python train.py --model="image captioner" --dataset="made-up road signs on poles" --encoder_layers=12 --decoder_activation="relu" --decoder_mlp_ratio=2 --decoder_head_dim=64 --optimizer="muon" --learning_rate=0.0034 --cautious_weight_decay=true --warmup_steps=740
Rows from block 4 of the image encoder, named by matrix and row number. Rows with one number belong to one neuron. Each number is 128 + 24 x the weight over its row's rms, rounded and kept within 0 to 255. All counts start at 0. After the name is the row's rms in percent of the matrix's.
# u: gMLP up (value half) (encoder.blocks.4.mixer.u.weight, 384x256), inputs 172-255
# v: gMLP up (gate half) (encoder.blocks.4.mixer.v.weight, 384x256), inputs 172-255
# out: gMLP down (encoder.blocks.4.mixer.out.weight, 256x384, transposed), outputs 172-255
u.342 087 [ 99 146  98 103 159 120 162 141 131 149 138 149 139 152 109 106 106 130 138 193 163 127 114 126 126 168 141 108 103 112 113 142  74 103 130 150 125 173 177 126 146 115 158 111  92 144 149 125 125 156 141 100 159 120 114 153 131 176 160 162 125 133 122  99 113 143 136 150 139 103 103 105 111 153 118 102 177 138 113 125 124 143 125 138]
u.343 104 [104 123 102 127 136 127 142 112  81 176 154 113  78 166 139 108 150 128 151 147 140 135 133 139 125 129 137 132 141 184  91 113  99 148 137 159 154 117 161 152 124 177 124 108 118 124 111 139 138  97 143 125 111 102 121 126 138 140 112  74 138 148 154 127 126 162 135 128 100 140 136 139 150 126 111 129 120 145 154 183 147 113  83 118]
u.344 106 [105  93 192 140 106 101 140 144  97 104 129 119 125 153 106 113 151 119 160 115 131 130 120 123 130 125 138 153 163 146 151 100 165  59 127 119 156 114 159 129 123 145 165 146 137 115 111 176 152  95 165 117 156 128 138 141 161 142  69 133 161 126 119 141 128  97 147 103 115 105 183 133 134 133 147 124 138 144 139 123 147 139 147 163]
u.345 105 [129 105  94 115 132 153 134 128 157 143 163 149  98 129 145  99 135 147 157 134  89 143  97 148 117 156 101 134 118 140 104 125 102 156 144 117 163 131 152 152 154 141  85 135 107 136 128 128 134 143 137  66 163 101 155 148 191 140 112 146 138 102 125 132 150 137 138  92 156 143 129 133 116 135  99 131 128  81 133  73 140 155 133 139]
u.346 094 [131 149 134 121 108 109 159 138 139  96  86 110 152 155 123 150 132 128  93  88 101 149 155  87 116 141 171 129 118 120 130 127  95 138 121 129  92 173 111 105 130 140  99 120  98 167 110 102  85 171 149 133 136  78 134 164 158 136 157 151 107 115 120 115  62 145 112 119 127  87 134 125 129 119  92 113 123 138 154  84 145 100 106 166]
u.347 090 [ 98 134  95 109 104 119 164 136 145 167 146 140 114 114 114 134 122 115 113 167 117 138 121 124 122 147 115 125 120 103 113 120 119 140 166 111 113 111 103 150 149 147 137 155 125 198 134 121 143 111 111 176  97 132 127 177 104 144  96 129 105 154 135  91 108 128 111  89 116 154 132  93 107 131 162 120 126 109 143 125  72 142 144 137]
u.348 065 [149 108 159  90 171 136 139  98 143 170 130 116 128 129 138 145 109 126 128 122 122  95 145 119  91 122 127 152 133 126 145 110 124 105 135 108 123 149 132 112  85 120 136 110 114 131 151 116 123 112  71 122 115 109  96 133 166 122 123 111 120 133 136 132 166 145 124  88 138 130 149 167 151 171 105 119 118 115 174  99 116 114 165 153]
u.351 107 [ 83  94  88 112 123 160 113 101 148 139 110 126 115 110 119 107 104 109 108 153 161 128 123 139 135 125 102 109 143 154 108 111 141 117 107 121  86 169 129 132 120 139 129 107  70 176 136 139 115 124 140  85 122  94 130 159 126 161 133 135  99 145 157 150 108 156 122 122  87 151 113 135 170 125 153 148 105 188 109 127  94 124 124 172]
u.352 097 [121 138 115 123 145 108 124 142 137 111 128 138 135  98 101  95 124  82  86 152 103 145 110 146 159 133 120 128 117  98 191 155  92 175 105 152  70 142  93 172 131 113 148 137 125 165 128 113 141  86  83 151 100 180 125 122 107 127 139 152 161  87 130 132 159 132 129  92 165 143  95 149 141 123 121  80 143 117 132 133 172 120 139  98]
u.354 092 [167 135 157  90 106 135 124  93 120 149 181 124 130 154 122 112 146 126 116  89 120  71 117 146 198 145 115  76 154 157 125 193 123 138 136 135 111  97 172 148 129 113 132  93  86 141 135 136  90 185 127 155 158 143 107 123 103 156 147  80 110 123 111 116 135 103 112 134 100 133 177 162 132 117 145 102 134 149 106 160 104 101 131 143]
u.355 097 [114 108 143 103 136  97 131 125 161 133 101 122 157 167 145 120 111 120 137 122  70 117 146 166 160 123 130  92 154 160 141 126 131  98 120 123 158 154 126 122 148  67 124 126  97 112 123 149  97  94 138 101 120 127 142 144 116 138  76 136 127 151 131 157 117 137 143 177 119 117 102 121 165 131  96 144 102 151 123  99 114 163 121 117]
u.356 099 [156 151 119 131 143 121 129 162 146 176 121 148 156  92 113 170 176 131 121 116 117 119 148 128 159  66  64 121 102 108 137 109 146  82 150 137 137 147 127  80 127 147 105 161  80 117 142  68 149  62 124 155 163 165  91 150 110  99 138 136 144 130 132 115 138 149 134 140 182 123 130 125 157 171 147  68 102 139 145 111 148 152 101 124]
u.357 090 [115 114 127 120 154 119 106 144 155  98 131 166 135 152 157 121 125 118 137 115 159 133 175 122 133 116  97  91 132 136  85 119 131 132 100 168 150 178 145  81 134 108  91 137 135 111 140 145 142 102 148 122 105 100 131  81 160 149  71 134 131 121 124  65 129 113 137 111 153 134 160  76 217 114 163  97 149 148 132 142 116 153 140 150]
u.358 096 [142 102 114  72 180 131 141 128 102 123 134 166 137 148 171 138 146 135 162 135 113 125 125 124 118 116 139 109 116 117 142 139 116  99 115  78 103 111 108 154 123 138 124 102  85 125 156  83 142  93 134 118 122  92  94 144 111  89 136 179 116 144  90 135 140 128 119 171 104 165  88 128 107 142 163 104 104 108 169 109 100 143 157 120]
u.359 101 [123 134 138 102  85  54 141 143 116 111 105 130 137  80  99 123 153 166 107 156 167 109  90 139 170 105 120 107 111 188 122  99  90 129 148 149  84 109 109 142 103 184  95  78 146  96 153 117 118 143 144 115 155 151 146 130 139 131 123 148 151 116 156 164 136 106 122 142 143 124 149 107 116 132 161 147 148 150 104 131 118 172 144 133]
u.361 094 [146 108 120 115 113 135 141  88 124 135 115 162 124 125 153 126 119 139 144 126 134 150 175 167 107 168 117 107 135 150 170 146 174 179 116 133 116 131 173 109 144 125  93 140 114 121 116 105 122 134 124 144 142 132 142 128 134 143 108 175 137 149  85 132 120 145 170 174 110  83 145 130 135 142 120 105 144 131  94 148 137  96 149 134]
u.362 105 [131  66 107 105 153 111 112 125  50 100  94 116 166 123 151 164 115 128 150 152 132 109 173 135 141 137 114 135 109 124 135 176 139 101 137 166 103 133 117 122  85 169 115 143  89 105 122 116 187 111 181  95 127 136 155 161 118 114 161 137 131 154 150 132 124 155 126 124 162  82 145 127 134 136 177  98 158 137 112 132 158 125 103 120]
u.363 089 [125 172 118 140 108 123  50 159 116 136 139 134 158 123  91 136 139 128 113 129 126 168 132 114 142 106 120  76 100 104 115 104 118 156 129 102 106 116 145 157 112 113 136 134  85 134 119 150 110 170 123 156 151 191 131 130 106 133 113 198 134 130 127 120 130 128  65 129 120 118 100 112 122 106 137 142  91 194 131 102 149 120 159 153]
u.364 102 [120 104 154  87 129 115 175 182 155 147 107 145 143 104 131 118 135 123 109 184  88 119 115 144 178 152 100 131 134  94  95 127 127 103 107  93 127 109 105 132 105 146 118 121 126 113 140 111 109 111 139 134  82 155 176 113 124  77 101 117 163 143 127 152 141 119 139 132 130  94 140 154 133 159 117 166 109 118 133 124 139  88  69  94]
u.365 111 [ 70 102 109 121 133 157 138  90  94 160 145 167 127 106 142 135 130  54 131 102 115 141  97 129 144  92 144 136 125 154 164 137 135 106  94 162 164 172 184  91 140 127 139 147 100 164 103 110 158 123  74 147  90 136 126 122 138 135 126 116 127 137 125 122 138 142  84 169 117 130 132 135 141 103 136 108 149 134 115 112 109 118 149 131]
u.366 109 [141 153 117 101 138 124 108 126 110 177 130 128 149 122 137 163 119 134 115 112 182 116  99 147 124  92 139 133  66 165 129 140 140 136  97 128 135  63 145  94 148 113 148 126 105 132 117 146 152 124 101 147 145 142 108 104 109 124 141 134 124 152 152  93  95 139 126 131 111 125 112 115 154 130  69 167 154 147 100 100 130 137 158 133]
u.367 106 [107 128 139 144 130 119 114 134 145 125 142 119 114 143  91 139 124 108 104 178  98 118  88 106 111 124 114 115 109 163 138  91 123 126 161 141  94 141 136 176 160 129 190 132 128 142 150 133 141 147 107 153 173 109 135 129 146 131 179 143 138 151 118 111 127  79  94 124 130 118  83  98 113 107 142 114 130  66  99 163 140 107  91 123]
u.368 092 [149 148 139 159 139 118 153 133 132 137 159 141 103 136 127 118 114 143 159 144 131 105 110 119 155 107 143 106 128 111 152 112 121 109 115 141  67  81 121 131 150 157 115 106 139 191 128 101 142 141  70 137 135 133 106 151 130  93  94 186 100 115 130 139 123 134  92 103 126 102 130 129 127 159  96 112 118  59 143 151 120 124 126 135]
u.369 102 [190 210 134 118 149 122 171 157 123 126 128 104 124 165 155 151 143 108 118 101 132 104 136 111 125 130 134 102 121  94 131  92 143 147  98 173 187  63 122 107 152 139 104 110 147 150 114 169 119 133 125 121 137 152 132 109 117 153 122 100  73 142 148 125 164 142 107 120 123 131 118 158 165 102 114 134 137 116 142 153  84 122 147 105]
u.371 111 [152 144 164 119  59 101 137 163 142 154 127 117 161 167  83  98 153 135 145 106  99 185 134 123 103 127 109 150 151 145 110 116 105 135  94  87 133 116 124 159 180 129 140 146 132 125 116 126 132 129  89 109 129 108 138 149 104  83 155 113 155  82 112 123 115 142 138 124 126 169 124 138 108 152 114  93 136 126 135 112 160 201 132 130]
u.372 104 [124 131 169 109 123 112 116 143 164  93 133 117 120 112 133 143 130 111 126 104 151 165 166 136 123 125 108 192 117 117 120 152 132 143 144  92 114 110 118 152 131 112 133 127 106 109 117 134 124 147 105 101 173 129 144 132 131 165  82 128 138 140 129 140 166 144 135 129  90 131 111  80 155 150 164 131 128 160 116 101 148 114  79 100]
u.373 095 [117 105 126 132 129 103 169 143 114 116 135 125 130 161 113 117 117 122 140 100 105 151 161 121 159 145 144 159  88 154 158 138 113 162 127  88 118 141 126 155 129 149 116 138 148 141  93 159 125 162 154  89 105 142 124 127 120 118 143 112 147 110  89 147  91 135 110 114 131 148 121  97 120 128 173 129 143 136 116 133 119 116 149  94]
v.342 058 [102 174 117 178 119 121  83 131 146 139 109 129 136 158 123 102 123  43 117 130  86 149 117 105 143 152 142 143 106 114 135 155 124 110 112  90 104 145 135 170 123 117 132 132 113 129 156  64 129 131  88 137 103 118 115 162 144 150 137 153 143 154 130 131 124 202  91 151 168 122 155 153 146 132 128  71 140 141 144 155 100 117 123 142]
v.343 109 [137 132 110 144 144 163 147 129  84  99 105 100 117 105 172  94 144 115 148 104  91  70 124 138 131  98 124 108 112 126 171 113 128 129 126 135  89 124 165 124 132 148 118 150 113 114 115 136 191  80  85 123 121 129 133 120 136 174 181 115 140 147 120 128 128 113 107 145 122 107 139 133 120 140 144 176  89 127  93 166 134 115 119 118]
v.344 110 [ 97  62 149 111 139 111 142 105 136 122 137 182 108  54 159 122 120 168 120 175 116 139 111 114 148 152  98 123 138 151 143 171 159 124 168 165 163 128 139 104  95 108 126 109 120 127 144 163 158 121 116 101 141 104 152 149 111 107 106  72 142 142 124 107 120 114 161 138 145 116 192 110 107 158 152 118 142 136 182 111 140 112 138 123]
v.345 113 [116 123 151 119 119  82 156 134 137 120 145 143 114 129 101 193 125 112 178 168 104 117 122 149 131 171 126  64 142 149 112  81 143 115 141 135 144  69 150 143 114 107 126  87 119 167 140 101 155 129 129 134 165 148  90 183 152 124 129 174 130 153 153  85 167 135 105 133 128 144 143 137 104 128 122 123 100 130 107 134 123 180 104 114]
v.346 102 [130 162 136 133 133 137 155 132 115 152  77 134 155 177 118 140 178 131 136  86 119 111 119 120 107 116 110 131 136  40 150 125 155 123 169 148 179 128 119  91 127 112 101 119 125 148 183 132 105 109 118 119 144  98 132 138 111 150 115 125 145 108 164 129  88 101 131 178 124  75 152  99  81 102 139  89 119 136 129 104 152 127 136 167]
v.347 100 [ 89 117 144 109 134 139 100 154 125 140 112  87 138 108 151 157 129 128 153 137 170 149 120 163 149 127 176 123  99 155 119 147 123 123 183 141  92 130 108 104 167 126 161 119 120 181 116 146 121  97 135 134 115 109 144 166 130 155  66 117 141 126 153  97 140 137  74 134 161 136 125  85 155 146 136  77 174 137 161 129  92 104 114 142]
v.348 059 [113 149 110 126 124 110 141  82 146 128 144 151 132 108 120  71  95 127  90 147 173 157 118 112 139 118 142 120 146 135 123 119 102 135  90 119  61 121 121 134 167 134 112 100 121 120 124 159 137 115 131 161 136 132 176 157 163 154 140  98 114 108 106 110 116 137 182 117 123 115 156 139 172 125 178 113 124 142 143 129  99 136 133  99]
v.351 107 [114 125 133 103 168  97  86 133 140 125 137 123 181 106 129  92 131 146  89 158 101  99 115 131 124  75 152 128 120 184 126 159  92 128 110 144 129 137  98 125 125 114  87 111 101 131 123 123 126 124 106 135 118 112 104 138 158 136 163 140 125 136 110 131 144 145 151 128 146 150 106 118 103 148 147 128 137 120 125 110 111  90 101 108]
v.352 102 [ 96 118 135 116 138 112 136 111 158 138 131 138  85 148 120  98 151 118 173 178 147 124 153 137 160 132 119  94 113 148 108 132 111 112 110 138 137 103 128 119 159 134  85 106 141 131 132 147 142 157 127 160 138 116 125 143  91 155 153 142 107 173 144 128 110 113 145 116 146 101  99 114  87 127 140  99 175 157 116 108  93 104 159 122]
v.354 101 [124 115 120 161 138 121 117 146 145 148 114 102 128 129 132 127 138  99 114 102 132 110 112 126  70 127 142 111 145  82  99 127 167 107 134 127 132 108  78 153 149 123  79 161  82 108 173 109 143 110 110 109  83 125  68 110 126  91 136 165 130 147 134 154 171 155 155 124  89 140 169 142 135 144 112 113 115 116 115 125 155 106 126 120]
v.355 107 [ 84  74 161 144 106 127 148 132  69 148 126 131 116 162 113 152 116  99 138  73 132 108 107 120 133 141 127 129 133 108  99 119 131 119 129 103 158 126 118 144 131 136 116 182 147 111 145  89 139  98 179  94 128 133 155 126 117 145 131 122 143 124 105 109 120 136 139 116 168 123 133 117 127 162 184 102 142 123 146 151 140 107 122 144]
v.356 103 [153  98 146 158 112 124  93  98 143 133 162 153 111  99 115 133 133  92 174 137 130 104 124 149 129 141 140 109 133 119 158 135 160  92 102 146 160 142 115  98  75 130 151 150  98 117 120 115 125 139 117 130 117 142 137 143 119  87 144 170  91 173 108 142  67 137 138 111 175 156 117 148 154 131 170 138 129 136 115  91 104 113 114 126]
v.357 105 [150 112  74 127 154 169 115 107 104 122 127  86 104 158 165 119 168 136 139 127 114  88  92 104  94 133 134 163 103 118 162 131 144 180  82 128 135 135 141 126 158 134 126 141 152 111 136 143 172 132 174 179 143 131 115 175 173 113 116  76  88 101 119 133 124 137 168 134 103 134 172 119 112 103 140 114 110 163 178  87 148 128 117 129]
v.358 082 [107 159 138 136 106 128  97 122  91 151 139 111  97 139 136 113 122 112 136 141 120 120 118  99 134 133 100 110 123 107 100 126 131 158 149 183 128  93  98 134 185 154 131 116 144 124 103 116 175 159 199  70 126 113 164 172 108 124 117 150 104 136 117 124 118 127 126 121 105 132 137  95 114 104 121 139 133 149 148  90 152 155 111 168]
v.359 099 [160 140 120 171 140 110 164  76  68 165 133 106 152  97 145 161 114 136 124 158  94 131 148 137 149 128 127 116 127 140  77 114 150 125 126 171  96 127  99 131 117 152 104 126 136  76 133 137 109 119 123 113 124 161 141 138  94 146 119 137  86  97 109 133 121  83  60 122 157 106 135 139 139  74 115 109 121 169 140 125 118 165 182 127]
v.361 096 [183 109 105 119 124 123 145 132 139  90 139 144 156 135 100 136 108 149 160  74  88 149 130  59 185 155 135 110 129 142 129 171 155 126 107 154 132 118 161 122 125 118 109 103  84 105 161 116  89  96 122 148 135 130 115 155 121 134  95 109 139  90 122 142 103 132 163 142 141 155 110  85  75  84  89 140 157 166 114 156 144 162 132 132]
v.362 094 [143 106 135 172 138 139 120 140 118 102 167 124 151 143 127 127 130 148 118 140 137 120 128 129 110 104 127 111 149 120 175 135  97 113 126 183  98 120  85 111 121 108 146 140 184 178 123 129 138 151 126 126 108 101 155 144  90 172 124 102 148  95 109 143 126 110 112 120 108 129 117 114 139 133 125 118 142 163 121 124 146  89 152 154]
v.363 078 [119 121 125 158 132 176 114 127 119 121 129 145 167 144 177 128 116 151 133 121 104  79 159 131 107 155 108 125 119 140 150 125 147 108 162 110 115 118 129 110  97 121 140  91 134 192 102 127 133 142  91 127 137  79  80 135  98 140 155 108 135 116 155 144  95 149 118 190 140 114 171 102 144 141  78 113 142 146 133 100  96 117 143  87]
v.364 107 [100 131 120 127  86  96 118 159 114 142 122 105 156  78 148 139 117 110  79 106 134 115 163 102 116 131 117 121 114 144 154 116 104 129 133 131 152  68 129 146 126 109 129 121 166 130 168 130 121 153 140 111 132 135 145  94 135 157 151 127 163 164 115 112 161 133 133 138 125 164 104 126 142 112 131 109 169  98 170 157 140 150 100 113]
v.365 116 [117 119 122 135 129 135 198 168 106 123 137 141 123 154 164 151 119 156 157 166 135 142 134 125 127 162 118 104  82 169 133  96 162 114 125 160 166 136 182 132 167 108 112 137 117 114 154 164 128 137 175  96 103 105  91 101 129 116 112 136  93 128 133 156 146 105 134 143 118 136 108 135 159 117 105 123 128 106  92 117 139 146  96 127]
v.366 104 [161 104  85 120 100 139 170 158 119 151  98 133 138  94 141 132 125 156 150 150  95 137 181 136  61 129 145 104 133 115 155 130  99  99 115 150 135 140 128 124 139 135 149 151 121 129 155 132 140 103 136 108 129 113 116  92 112 198 111 113 164 137 179 155  85 123 105 129 128 127 169 131 138 119 124 114 127  98 118 115 136 114 136 135]
v.367 107 [ 98 127 123 122 122 149 171 144 109 121 152 102 150 121 113 102 108  75 166 125 107 122 168 138 120 166 141 135 135 101 149  72  86  87 146  94 111 144 102 147  80 161 130 125 168 133 113 124  96 151 124 188 163 138  83 134 144 148 166 138 134 136 161 133 158 128 115 121 108 129  95  88 120 122 139 112 138  92 163 143 120  82 132 119]
v.368 104 [161 151  71 125 141 102 117 109 125 124 121 111 155 112  82 107 102 127 139  89 141 103 104 144 141 119 146 156 153 183 123 184 110 168 130 123  93 115 124 119 127 185 125 153 116 106 138 108 164 131 106 165 186 169  98 142 137 101 170  96 108 136 133 108  98 156  89 179 143 111 131 123 151 128  98 116 106 145 115  51 116 118 196 116]
v.369 109 [137 129  98 131 120 184 175 125 143  99 170 165 100 135  97 118 128 100 144 125 106 141 152 104 133 119 152 107 148 151 134 109  98 113 132 123 139  86 135 163 111 164 129 141 106 134 103 174 169 184 111 118 128 123 122 128 119 102 147 121 171 106 157 170 111 130 134 109 137 160 130 123 110 139 113  83 136 131 161  94 163 153 146 119]
v.371 098 [181 120 141 132 146 112 167  93 122 124 106 125 100 156 120 104 117 130 122 119 129 136 124 104 112 121 140 165 160 112 131 107 113 115 104  86 153 145 153 121 146 146 120 147 150 113 135 106 118 127 122 144  77 125 137 134 121  90 119 162 102 105 149 126 130 122 132 101 110 118  81 144 103 111  95 144  86 101 192 112 148 165 142 127]
v.372 105 [145 151 114 114 157  64  76 122 142 126 142 142 137  92 138 150 148  99 137 157  90 124 111 150 147 118 162 198 118 133 111 155 122 128 140 119 165 129  90 106 149 195  99 131 119 181 126 129 138 146 144 137 146 118 108 121 111 149 136 138 116  90 107 119 109 153 108  97 105 170 136 108 105 138 100 149 134 135 115 142 112 113 153 138]
v.373 081 [162 133 121 112  88 116 121 125 106 155  97 137  72 140 117 139 111 116 131 161 121 109 160 119 111  95 106 123  84 133 155 125 124 131 153 119 123 112 155 114 133 172 108 104 104  98 109  98 114 121 125 136 138 107 126 125 117  98 152 122 165 117  95 154  94 129 111 119  96 145 100 125 127 115 148 123 122 141  89 131 103 104  98 122]
out.342 073 [134 107 142 132  81 135 159 112 130 135 149 112 128 108 145 128 144  98  85 151 159 137 126 141  96 135 164 128 152 147 145 112 155 165  85 172  88 158  80 151 133  89 158 148 134 125 118 100 118 135 137 148 172  94 160 116 135 118 116 156  74 158 141  87 155 108 139 152 142 138 136 135 127 103 109 141 121 107 124 145  85 140 142 123]
out.343 113 [122 158 125  86 130 148 127 119 133 123 120 117 153 170 148 102 125 101 138  80 109 142 144 134 163 149 110 147 117 101 109 110 203 132 148 110 125 132 150 136 103 111 170 165 160 142 114 136 127 104 115 154 134 115 131 126  92 140 209 108 117  98 119 111 141  96 107 114 130  93 100 140 133 163 141 170 104  93 125 100 105 181 143  89]
out.344 104 [129 125 157 163 179 128  80 155  89 144 118 130 120  99 156 139  98 141 104 141 115 126 125 122 172 122 144 105 120 181 146 129 147 159 136 145 136 140  84 150 141 147  99 121 116 114 147 153 166 124 128 129 110 120 154  93 108 127 139 102 168 102 133  87 150 150 120 134 158 106 128 130 127 135 129 111 104  96 131 149 105  78  81  61]
out.345 113 [121 135 129 144 125 151 120 136 154 120 120 150 148 135 103 143 101 125 123 122 147 123 156 127 124 128  88 121 110  71  64  68 143 184  98 141  93 148 121 130 128 123 143  99 144 149 150 155 132  98 173  96 122 136 141  74 115 123 173 121 143 135 170 131 133 132  95  85  93 131 131 101 115 143 101 141 130 167 152 118 125 140 132 122]
out.346 097 [138 174 162 137 105 144 116  98 128 168 109 124  78 157 159 137 124 103 131 120 132 138 119 167 145 117 161 115 137 103 122 131 146 117  90 164 162 117 112 149 131 141 112 174 124 118 142 164 129 115 119 113 131 126 145 119 141 121 160 109 124  89  97 168 127 101 131 159 203 140 116  99 142 120 125 136 161 130 139 127  83 141  60 108]
out.347 084 [121 107 149 130 145 125 116  79 136 119 136 118  87 119  96 141 168 125 123 127 138 100 173 114 126 116  10 116 147 124 130 150 130 119 125 115 125  87 143 140 123 152 134  93 101 166 129 114  88 152 161 109 150 119 106 144 138 110 125 118 158 172  78 165 100 123 128 138 138 125 116 126 123 123 135  79  97 116  80 108 168 138 123 143]
out.348 065 [146 186 115 180 146 134 120 132 129 123 149 133 130 128 128 115 146  94 135 142 140 127 128 101 113 152 159 108 130 114 103 116 121 139 104 148 147 160 132  40 112 153 123 156 104 162 147 167 113 120 136 108 118 149 152 139 145 132 125 127 143 129 102 109 146 151  67 112 152 147 108 163  94 121 171 150 166 144 105  93 144 164 151 129]
out.351 112 [109 125 138 124 107 139  95 120 133 127 115 105 142 113 113 146 149  84 152 159  93 114 128 120 125 129 119 114 127  68 121  85  98 164  88  91  95 114 114 127 165 145 137 119 127 158 158 115 169  86 177 150  67  96  74 109  94 141 140 139 116 129 111 122  84 144 144 120 121 151 111 120 144 115 165  99 112 164 182 122 105 145 117  93]
out.352 101 [122  98 145 103 127 133 156 150  62 116 126 100 127 105 144 109 120 129 145 140 158 123 118 112 123 123 135 127 142 147 136 168 105 115 124 114  96  84 131 115 173 111 131 110 175 124  96 122 137 151 132 125 136 155 136 157 121 160 126 146 167 127 111 145 136 100 168 145  98 106 102 171 135 158 157 152 134  49 180 130 126 154  85 173]
out.354 093 [128 104 126 116 149 170 117 191 112 137 100 127 126 141  92 116 124  99 161 150 127 141 162  84 128 144 139 141 135 114 163 110  91 155 146  87 124 158  98 118  97 130  99 123 132 113 148 122  93 114 119 163 136 132 120 133 110 143 104 104 148 146 130 121 152  93 115 144 109 141 124 151  82 124 137 127 141 131 100 101  89 132 133 130]
out.355 092 [144 164  97 187 111 100 154 109 128 145 103 179 163 167 107 143 116 130 151 121 116  65 142 120  76 117 146 118 109 118 139 140 137 145 144  69 103 114 129 150 129 125 115 108 110 182 136 166 123 148 175 134 127 134 146 139 149 119 133  98  96 204 100  76 118  94 102 156  89 100 118 105 114 143 127 109 118 141 113 110 143 139  92 114]
out.356 097 [116 162 174 119 124 151 103 144  82  95 172 105 117 109 140 115 140 113 119 122 142  88 137 128 160 137 117  85 144  69 123 161 134 127 141 143 138 146 159  82 118 137 140 124  90 138 156 111 144 111 128 137 124 145 152  69 131 101  95 136 138 159 114 136 162  75 123 110 126  81 151 133 131 126 138 137 105 143 124 111 121 145 153 155]
out.357 096 [102 123 113 165  88 126 156 110 108 112 152 126 119 134 113 159 140 126 117 115 171 175 152 156 105 123 156 137 133 115 166 114 143 137 133 145 147 154 135 115 125 106 153 119 141  87 176 147 178 174 137 115 146  95 134 117 132  91  89 123 120 107 108 148 108  74 146 136 127 115 153 129  90 136 138 143 158 119 181 131 159 141 110 147]
out.358 089 [142  89 113  92 123 148 111 130 170  87 111 133 133  94 175 142 133 141 119 113 119 126 137  81 126 158  95 115 136 133 151 133 138 144 122 124 161 127 142 132 127  91 152 135 136 116 130 161 105  65 129 129 106 157 120 119  70 134 131 128 148 120 147 141  93 186  84 105 111 144 127 113 132 138 137 142 127 100 105 103 141 117 123 170]
out.359 101 [ 82 123 104 140 115 132 127 141 151 128 133  88 142 111  70  84 138 163 105 124 123 130 131 109 164 166 107 145 113 127 112 153 113  85 120 156 124 159 123 124 138 132 121 161 143 105 150 151 116 127 128 138  95  96 110 149 150 149 146 144 110 129 147 100 134 147 133 130 106 119 130 162 139 134 113 120 108 130  81 125 143 106 156 158]
out.361 092 [149 138 139 103 126 172 131 155 138 104 106 120 104 165 130 113 118 152 116 127 138 159 117  88 144 142 150 101 123 140 110 141 124 134 118 119  96  99 157 128 144 128 142 137 119 143 137 117  98  89 173 135 157 115 151 130 109  95 139  80 132 117 129 120 125 129 122 138 186 120 141 105 134 132  99 121  96 126 122 158 133 166 121 160]
out.362 094 [161  89 173  77 141 161 148 140 123 112 134 149  87 103 148 134 129  98 117 142  92 164 134 130 137 112 105 143 163 129 107 117 117 108 140 131  67 152 146 131 133 127 126 124  73 143 190 153 123 110 146 112 127 168  95 161 145 138 127 150 127 128 132 123 151 107 155  95 132 132 110 139 128 135 119 115 155 123 134 138 123 151 138 127]
out.363 090 [103 101 125 117 101 130 156 140 128 149 112 112 138 144 149  89 144  82 121 145 140 112 104 127 104 157 146 117 149  93 164 180 126 122 112 127 122 147 116 136 125 118 143 112 123  94 126 127 147 115 115 153 146 131 115 132 135 124 137 127 135 165 120 176 163  56 107 144 177 164 148 156 123 130 136 141 161 124 140 115 122 203 155 107]
out.364 108 [131 119 101 103 134 165 142 136  94 155 116 130 159 107  95 168 124 118 115 153 151 159 134 129 147 125 128 106  82  92 118 136  93 137 145 142  94 117 144 129 128 147 182 138 147 116 175 135 148 152 119 128 107 123 133 156  95 137  86 134 145  83 132 139 119 161  82 144 136 157  89 124 133 155 107 147 179 132 143 100 145 133 151 130]
out.365 121 [107 110 125 163 144 102 106 101 152 112 151 133 139 151 156 128  74 133 140 127 115 161 146  96 129  82 103 153 141 138 127 122  85 121 121 175 110 150 126 129 115 151 145 151 145 118 131 144 116 136 125 116 140  97  77 170 196 106 175 180 118 129  95 139 132 110  86 123 138 156 126 140 180 178 135 152  99 146 125 134 149 182 156 141]
out.366 104 [132 125 134 163 149 101 145  91 142 131 106  99 107  96 122 168 155 169 154 163 100  87 154 141 103 126 150 172 161 135 113 192 166 135  95 132 157 136 122 138 116 151 134 153 133 126 160  96 160 118  89  82 147 148 137 125 133 168  98 163 141 145 111 150 126  93 137 183 103  69 115  91 149 128 122 136 145  73  98 150 115 115 173 142]
out.367 106 [112 134 136 136 173 119 156 109 119 154 141 115 133 155 107 135 149 102 141 113 137 101 151 150 139 121 141 124 146 135 141 104 110 155  94 160 143 184 157 107 109 126 129 124  94 114 134 101 179  53 106 105 140 163  75 135 120 134 119 149 127  93 153 101 140 120  96 151 121 153 124 127 139 130 130  79 120 146 144 149 119 137  97 101]
out.368 099 [125 123  88 129  83 124 143 154 119 163  98 133 139 148 117 182 105 143 140 129 102 169  91 143 145 136 153 133 156  56 142 107 107  99 136 124  93 118 122 118 121 117 106 130 113 155  79  83 112 129 107 119 131 131 121 152 114 143 148 152 135  83  73 131 162 114 130 103 155 127 102 121 114 113 136 139 148 115 162 114 176 111 142 137]
out.369 107 [135 142 169 148 114 119 144 136 104 105 144 113 105 132 104 104 165 121  72 103 114 152 141 127  92 145 107 135 169 104 147 155 122 127 118 125 129 113 127 116 110 123  92 147 137  76 134 104 113 149 127 102 166 147 139 168 165 102 141  91 121 146 140 133 151 127  88  79 169  89 152 146 179 129 123 104  79 150 137 106 154 138  95  96]
out.371 103 [156  83 142 146 131 126 142 102 153 122 164 141 116 156 113 152 164 118  91 152  97 150 136 169 131 118 126 116 139 132 141 161 106 152 103 114 107 110  88  90 133 175 119 168 120 114 174 126 112 132 116  94 154 116 127 122 127 136 144 130  95 106 130 123 136  99 133 155 102 130 142 141 108 130 110 168 153 118 186 162 133 123  75 155]
out.372 101 [131 119 138 155 138 108 154  98 130 127 118 133 147 128 108 143 168 138 145 146 117 121 163 109 113 129  97 127 147 122 126 103 103 113 103  66 130 102 124 147 111 117  89 111 166 160  90 122 118 104 146 175  99 134 142 133 160 151 122  80 130 144 134 124 109 188 141 121 165 120 108 143 132 128 127  94 125 112 143 104 183 161 155 124]
out.373 098 [150 144 143 123 142 148  80 164 190 143 110 127  68 105 100 105 114 142 125  54 141 126 110 117 136 117 102  99 154 120 130 112 126 130 127 147  99 148 150 118 126 121 134 123 184  96 114 104 148 113 186 126 132 147 115  85 140 115 122 116 129 125 119 163 127 125  97 106 116  87 142  82  98 127 148  98  94 123 153 134 177 122 124 124]